{"encoder_arch": "vit", "model": "spectrogram VAE", "dataset": "melodies that start on their tonic, played by one synthesised instrument", "train_examples": 26041, "n_mels": 64, "hop_length": 160, "input": "log_mel", "win_length": 400, "bottleneck": "kl", "downsampling_factor": 8, "encoder_norm": "rmsnorm", "encoder_norm_position": "pre", "encoder_activation": "gelu", "encoder_mlp_ratio": 4, "encoder_head_dim": 32, "encoder_fused_qkv": false, "encoder_bias": "none", "encoder_qk_norm": true, "encoder_parallel_block": false, "encoder_inner_norm": false, "encoder_patch_size": [8, 8], "encoder_conv_stem": false, "encoder_layers": 14, "encoder_width": 256, "encoder_positions": "rope", "loss": "l1", "latent_channels": 32, "decoder_norm": "batchnorm", "decoder_activation": "silu", "decoder_widths": [48, 96, 96, 96], "decoder_blocks_per_level": 3, "decoder_block": "basic", "decoder_dropout": 0.05, "decoder_attention": true, "decoder_upsampling": "nearest_conv", "kl_weight": 0.01, "init": "small_normal", "residual_init": "none", "optimizer": "soap", "beta2": 0.95, "lr": 0.0028, "beta1": 0.95, "shampoo_beta": 0.95, "eps": 1e-08, "precondition_frequency": 32, "max_precond_dim": 1024, "one_sided": false, "adamw_lr_other_params": 0.00099, "grad_clip": 5.0, "l1_shrink": 0.01, "steps": 4900, "batch_size": 64, "epochs": 12.0, "lr_schedule": "wsd", "decay_fraction": 0.2, "final_lr_fraction": 0.05, "warmup_steps": 240, "weight_decay": 0.2, "adamw_weight_decay_other_params": 0.05}
Rows from block 8 of the decoder, named by matrix and row number. Rows with one number belong to one channel. Each number is 50 + 10 x the weight over its row's rms, rounded and kept within 0 to 99. All counts start at 0. After the name is the row's rms in percent of the matrix's.
# convs0: first 3x3 conv (decoder.decb.1.2.convs.0.weight, 96x96x3x3), inputs 16-23, a 3x3 kernel for each
# convs1: second 3x3 conv (decoder.decb.1.2.convs.1.weight, 96x96x3x3, transposed), outputs 16-23, a 3x3 kernel for each
convs0.42 104:68 40 46 43 32 60 66 65 56 50 53 39 55 62 50 53 50 46 30 45 83 40 52 52 47 53 52 57 48 45 50 30 73 43 51 58 46 59 51 52 31 44 32 82 52 09 53 54 56 64 50 56 78 52 56 56 50 42 46 51 49 50 50 45 46 69 53 41 37 74 48 22
convs0.43 091:62 56 40 49 53 56 43 53 47 52 47 52 27 57 54 66 42 47 51 52 40 61 54 58 56 47 46 41 46 50 52 57 48 38 54 54 48 64 27 57 59 57 51 56 52 67 40 46 37 53 50 51 37 52 60 47 64 47 51 47 66 52 59 59 61 32 22 42 64 77 61 57
convs0.44 112:47 47 51 62 51 49 42 41 50 46 54 53 40 60 51 52 41 51 46 50 55 36 53 48 49 51 50 61 50 71 32 51 51 46 49 57 56 60 38 61 54 35 58 52 56 59 64 80 99 00 81 45 74 53 54 53 54 45 99 37 45 45 58 56 63 57 57 19 45 51 29 62
convs0.45 078:52 44 54 49 61 50 55 55 40 42 51 48 35 49 49 61 49 55 51 55 45 55 49 53 51 56 56 51 46 50 42 44 34 50 54 58 40 48 41 66 50 48 37 69 48 64 45 43 44 52 51 50 46 66 50 46 55 48 49 52 56 52 49 52 48 51 29 67 61 61 28 63
convs0.46 108:45 50 41 61 80 37 52 64 43 66 50 50 49 65 51 58 49 54 44 47 51 49 40 62 50 52 61 44 37 42 37 39 66 48 54 54 45 61 50 62 49 57 56 68 43 41 45 57 62 66 54 58 51 51 43 52 52 47 81 67 49 75 55 46 39 58 63 62 47 49 34 56
convs0.47 117:35 03 34 51 58 57 64 53 40 58 61 41 46 51 47 44 33 50 49 48 73 48 40 55 48 45 63 51 57 55 40 50 49 52 45 47 56 47 46 51 48 37 67 36 46 58 54 68 54 54 51 32 43 37 63 56 53 52 39 52 56 66 54 59 39 54 52 56 45 48 32 55
convs0.48 115:57 55 56 49 46 58 49 52 51 61 49 51 51 45 52 57 52 51 54 45 50 48 57 51 47 37 44 49 47 53 70 36 53 39 51 47 44 55 59 50 51 49 36 60 51 48 38 55 48 47 29 33 53 61 51 62 58 28 28 33 27 32 31 34 54 51 55 33 60 65 44 64
convs0.49 095:52 50 59 55 52 49 49 75 49 52 41 67 48 50 55 57 50 49 49 54 51 52 50 49 54 55 55 60 43 35 58 51 51 47 51 33 34 64 41 61 72 57 34 31 45 34 42 49 41 66 64 46 44 50 48 58 60 48 46 24 49 39 36 50 48 60 62 54 65 65 14 81
convs0.50 110:55 52 53 49 35 38 58 58 48 47 52 49 59 54 48 49 41 49 60 54 50 56 42 59 53 49 55 58 50 51 66 55 34 50 41 67 55 49 60 51 30 51 44 47 50 49 50 48 70 80 39 37 41 48 62 50 58 04 00 88 49 50 55 49 49 49 60 36 57 43 51 39
convs0.51 109:50 56 53 39 58 53 34 49 31 54 36 54 57 50 51 49 70 42 52 46 48 54 40 48 56 52 53 54 49 42 48 59 42 48 50 39 41 49 44 51 45 44 59 49 54 51 52 43 56 51 51 51 57 50 50 43 44 52 44 43 50 52 52 48 51 48 43 69 48 52 52 44
convs0.52 099:36 54 51 42 54 43 24 51 47 35 60 35 41 55 37 48 42 43 41 41 51 49 49 77 63 58 42 38 61 30 51 51 43 50 62 51 65 29 28 49 49 45 58 56 47 48 52 49 60 50 35 49 46 39 55 53 50 43 53 51 66 45 51 49 43 50 52 50 52 39 34 59
convs0.53 098:56 63 63 49 44 53 39 41 46 38 50 42 59 56 44 49 57 20 50 48 49 55 49 65 57 48 41 54 45 53 52 49 43 42 41 56 51 69 49 51 57 49 55 41 37 62 51 56 15 63 47 71 42 48 55 49 47 61 43 50 49 59 39 53 60 38 49 77 68 44 53 36
convs0.54 092:42 34 62 47 28 53 56 70 51 46 47 62 56 49 50 44 57 50 41 48 42 63 57 44 46 48 47 57 58 33 47 64 41 50 50 62 59 36 43 67 58 53 38 52 41 50 60 49 56 55 53 45 48 50 55 57 38 43 37 58 49 44 53 32 30 27 75 94 55 54 40 37
convs0.55 097:41 53 34 28 50 24 51 31 42 32 40 54 49 49 47 59 59 47 48 45 46 55 43 52 50 51 49 48 44 50 53 51 83 52 49 60 71 58 28 21 41 49 36 52 50 46 48 51 52 53 56 53 57 56 52 50 44 52 47 48 38 53 50 64 42 50 44 41 54 25 47 51
convs0.56 100:50 69 48 45 54 65 59 74 50 47 48 43 34 68 55 52 48 41 49 49 51 41 53 47 33 50 54 33 51 48 39 50 37 47 40 48 56 21 41 51 46 45 50 58 63 47 52 59 38 78 35 60 44 41 54 48 50 28 72 42 46 48 39 53 38 52 58 29 52 71 29 51
convs0.57 111:51 52 50 51 46 54 55 46 75 46 42 48 50 60 50 62 41 51 61 46 44 49 49 40 50 48 38 56 51 62 47 54 49 45 51 71 49 49 45 31 54 36 59 44 44 42 47 44 54 35 49 42 48 56 51 38 35 49 59 35 45 36 42 53 67 30 49 50 29 62 85 50
convs0.58 082:47 39 51 45 54 60 66 52 48 52 42 50 62 62 45 53 50 52 46 48 49 52 51 47 50 46 61 56 59 55 53 45 49 50 52 53 47 48 52 55 73 34 58 50 48 52 55 54 63 49 30 44 45 57 47 44 53 45 63 40 56 40 51 51 43 50 47 49 32 36 61 35
convs0.59 111:41 53 35 41 45 52 56 49 42 48 47 53 51 53 50 41 55 63 49 53 48 38 46 76 48 51 47 66 56 55 41 72 50 51 48 63 50 35 43 64 73 44 59 46 39 65 36 48 54 39 57 45 47 52 48 44 38 54 32 00 43 45 51 55 37 41 64 54 56 50 48 50
convs0.60 110:43 37 68 40 61 41 72 63 84 50 53 50 50 65 50 40 49 43 45 53 39 48 50 60 50 50 28 39 50 51 50 49 50 56 48 55 52 55 45 47 46 52 50 53 49 47 49 03 47 44 42 50 46 61 42 40 61 40 57 44 54 51 71 40 60 57 65 39 54 70 47 52
convs0.61 102:64 42 58 50 45 38 34 37 37 47 47 47 46 41 47 41 41 37 47 50 45 56 51 29 44 51 64 57 53 48 38 64 51 57 43 33 41 54 67 49 58 34 66 48 44 29 42 46 43 33 42 39 38 40 57 51 74 71 42 50 42 70 43 53 58 39 49 59 40 51 56 49
convs1.42 076:39 51 69 46 50 49 46 52 47 54 51 42 50 33 50 53 54 48 46 49 51 44 48 67 35 49 56 41 48 73 08 66 58 66 56 42 54 41 48 56 63 44 50 37 44 30 43 45 22 47 49 46 46 81 47 49 56 48 50 55 47 38 28 81 52 55 57 51 33 45 43 50
convs1.43 091:34 31 52 63 63 68 69 43 47 48 73 41 27 41 68 62 53 42 42 43 46 24 49 35 51 38 54 37 37 48 42 51 57 46 44 59 39 45 68 44 51 58 57 42 48 49 71 51 49 35 69 59 52 57 37 55 37 82 72 40 52 49 49 50 48 47 48 60 70 55 58 33
convs1.44 138:41 55 50 56 45 51 53 47 57 48 58 44 54 42 56 49 60 49 64 45 49 49 50 62 46 54 55 50 48 49 40 47 68 32 58 38 42 51 52 60 57 32 53 47 47 54 32 48 33 88 11 43 33 43 59 50 65 69 00 66 54 52 48 66 56 42 48 58 65 35 47 55
convs1.45 072:49 44 44 54 58 49 38 50 55 33 63 52 44 59 51 55 49 54 54 53 44 49 50 49 38 54 49 37 56 51 66 45 57 35 59 39 53 50 67 53 56 42 45 49 53 61 51 60 39 47 61 49 63 56 52 39 44 38 57 55 54 55 42 35 84 45 36 56 33 51 41 54
convs1.46 133:59 49 51 63 43 36 41 49 42 49 56 42 34 47 46 60 38 46 31 64 51 55 55 48 34 52 60 43 60 46 51 55 51 53 49 52 59 50 36 49 57 32 40 40 62 45 51 56 41 19 42 61 51 49 56 36 51 51 13 39 54 34 66 43 65 39 63 17 51 50 57 47
convs1.47 092:62 50 63 50 48 46 44 49 50 48 55 41 47 44 28 53 37 51 50 53 46 61 50 44 25 43 51 57 52 48 63 45 47 47 46 50 58 51 49 59 57 40 57 48 58 60 49 88 61 50 48 36 39 53 64 67 50 41 66 34 46 35 60 37 53 46 58 51 46 47 63 57
convs1.48 131:48 60 47 45 72 29 55 53 49 62 47 54 45 50 42 54 51 43 48 51 49 57 58 50 56 51 47 63 45 60 51 58 44 64 56 49 45 45 65 57 53 53 45 42 48 43 43 50 52 48 33 57 53 50 38 57 69 27 71 68 53 49 37 56 53 51 36 72 24 57 49 58
convs1.49 090:57 19 55 52 42 67 47 57 36 51 52 46 48 53 47 45 50 52 59 37 32 49 35 47 37 49 45 62 42 42 58 45 41 60 47 43 57 63 49 44 33 39 51 60 52 38 53 85 56 55 37 55 47 55 74 50 32 57 31 50 40 43 58 41 66 46 62 37 69 42 59 47
convs1.50 122:46 51 49 52 55 48 49 38 49 61 59 46 50 41 49 49 52 49 31 45 58 49 56 50 40 48 43 52 58 56 55 47 44 50 46 46 46 42 50 30 79 49 59 27 48 60 53 59 44 42 26 49 46 51 49 47 56 79 27 58 35 53 54 63 50 50 66 47 47 51 47 57
convs1.51 090:54 26 51 33 48 48 56 38 54 66 48 54 49 53 50 49 63 53 56 44 41 54 68 62 59 53 34 44 40 61 48 60 46 62 50 53 53 53 58 61 70 42 52 42 51 47 56 36 31 49 39 57 25 56 38 59 49 40 55 52 49 30 42 74 49 43 43 54 53 43 47 52
convs1.52 105:73 52 47 55 48 57 57 50 57 59 54 61 64 52 51 42 32 63 55 33 31 30 49 58 47 52 62 51 36 56 55 47 76 59 49 53 30 50 37 42 54 53 52 69 48 73 51 60 54 50 40 48 51 37 56 41 43 39 48 52 56 68 44 46 60 49 45 59 44 50 62 39
convs1.53 092:58 62 59 41 49 49 44 30 48 73 50 52 60 48 52 45 58 36 39 34 44 39 47 35 68 53 50 51 57 50 48 53 40 64 32 50 52 49 53 44 40 54 46 51 48 70 70 52 49 27 85 66 37 68 51 37 52 43 48 47 50 53 43 29 40 52 50 51 54 77 45 53
convs1.54 075:63 34 50 69 63 50 37 65 61 56 32 59 39 49 46 44 42 49 53 62 47 77 33 46 50 45 46 44 51 50 60 38 50 51 33 49 37 58 50 64 52 48 46 63 17 32 51 54 42 53 36 42 32 54 54 57 49 40 54 53 50 40 41 50 62 46 48 34 29 55 50 51
convs1.55 093:61 67 54 64 58 55 58 64 50 38 38 50 61 58 60 49 79 63 52 38 56 50 55 44 60 49 50 46 58 45 33 51 40 49 49 44 47 51 53 51 53 44 67 47 34 31 43 41 26 50 45 50 67 45 43 56 53 50 57 38 53 61 54 53 41 50 46 59 59 65 50 51
convs1.56 069:54 50 41 31 52 54 45 50 45 32 56 58 47 50 60 50 52 53 60 54 58 49 57 59 34 52 48 46 62 57 59 50 78 59 38 65 47 39 59 47 41 38 36 64 46 49 57 51 57 52 44 50 49 38 36 40 59 49 39 75 38 54 40 53 50 48 46 56 63 51 56 55
convs1.57 105:31 46 47 26 44 48 50 66 51 62 50 38 62 47 51 53 42 51 56 53 58 51 66 51 72 67 56 32 46 49 56 59 77 55 52 49 58 55 51 45 45 60 50 54 52 55 51 34 64 50 51 37 55 38 47 52 36 48 39 41 52 50 49 43 18 44 55 58 31 45 50 42
convs1.58 079:49 50 35 47 46 47 54 54 57 42 42 45 60 50 41 37 49 45 29 55 57 48 48 57 70 51 52 54 27 49 36 56 39 40 51 40 47 43 58 54 49 61 42 47 48 48 51 74 49 37 54 54 51 44 49 51 50 52 48 54 61 51 46 45 60 40 59 36 46 66 62 43
convs1.59 095:58 53 57 56 49 51 58 41 58 43 51 64 59 41 49 49 52 47 46 70 45 55 34 54 50 44 52 24 50 44 49 57 49 50 42 28 54 65 37 43 26 49 47 42 52 55 54 45 44 49 34 44 34 48 52 56 59 60 72 47 52 48 43 48 53 50 49 61 39 42 45 55
convs1.60 109:20 58 47 24 60 63 46 35 54 54 45 52 46 51 45 45 72 46 62 47 59 40 43 52 51 49 51 49 51 52 46 43 72 52 45 51 78 50 48 48 50 54 50 41 54 58 61 47 60 53 71 93 59 39 31 49 36 46 32 70 59 64 56 52 53 37 48 47 50 51 52 48
convs1.61 107:64 56 49 60 66 48 44 57 41 49 53 50 47 48 49 59 50 50 62 38 64 60 45 46 48 50 47 59 56 48 54 54 49 52 41 39 46 55 34 73 36 62 29 54 50 65 51 68 50 74 64 48 53 65 42 31 47 44 45 53 39 56 52 54 54 42 55 38 48 60 55 51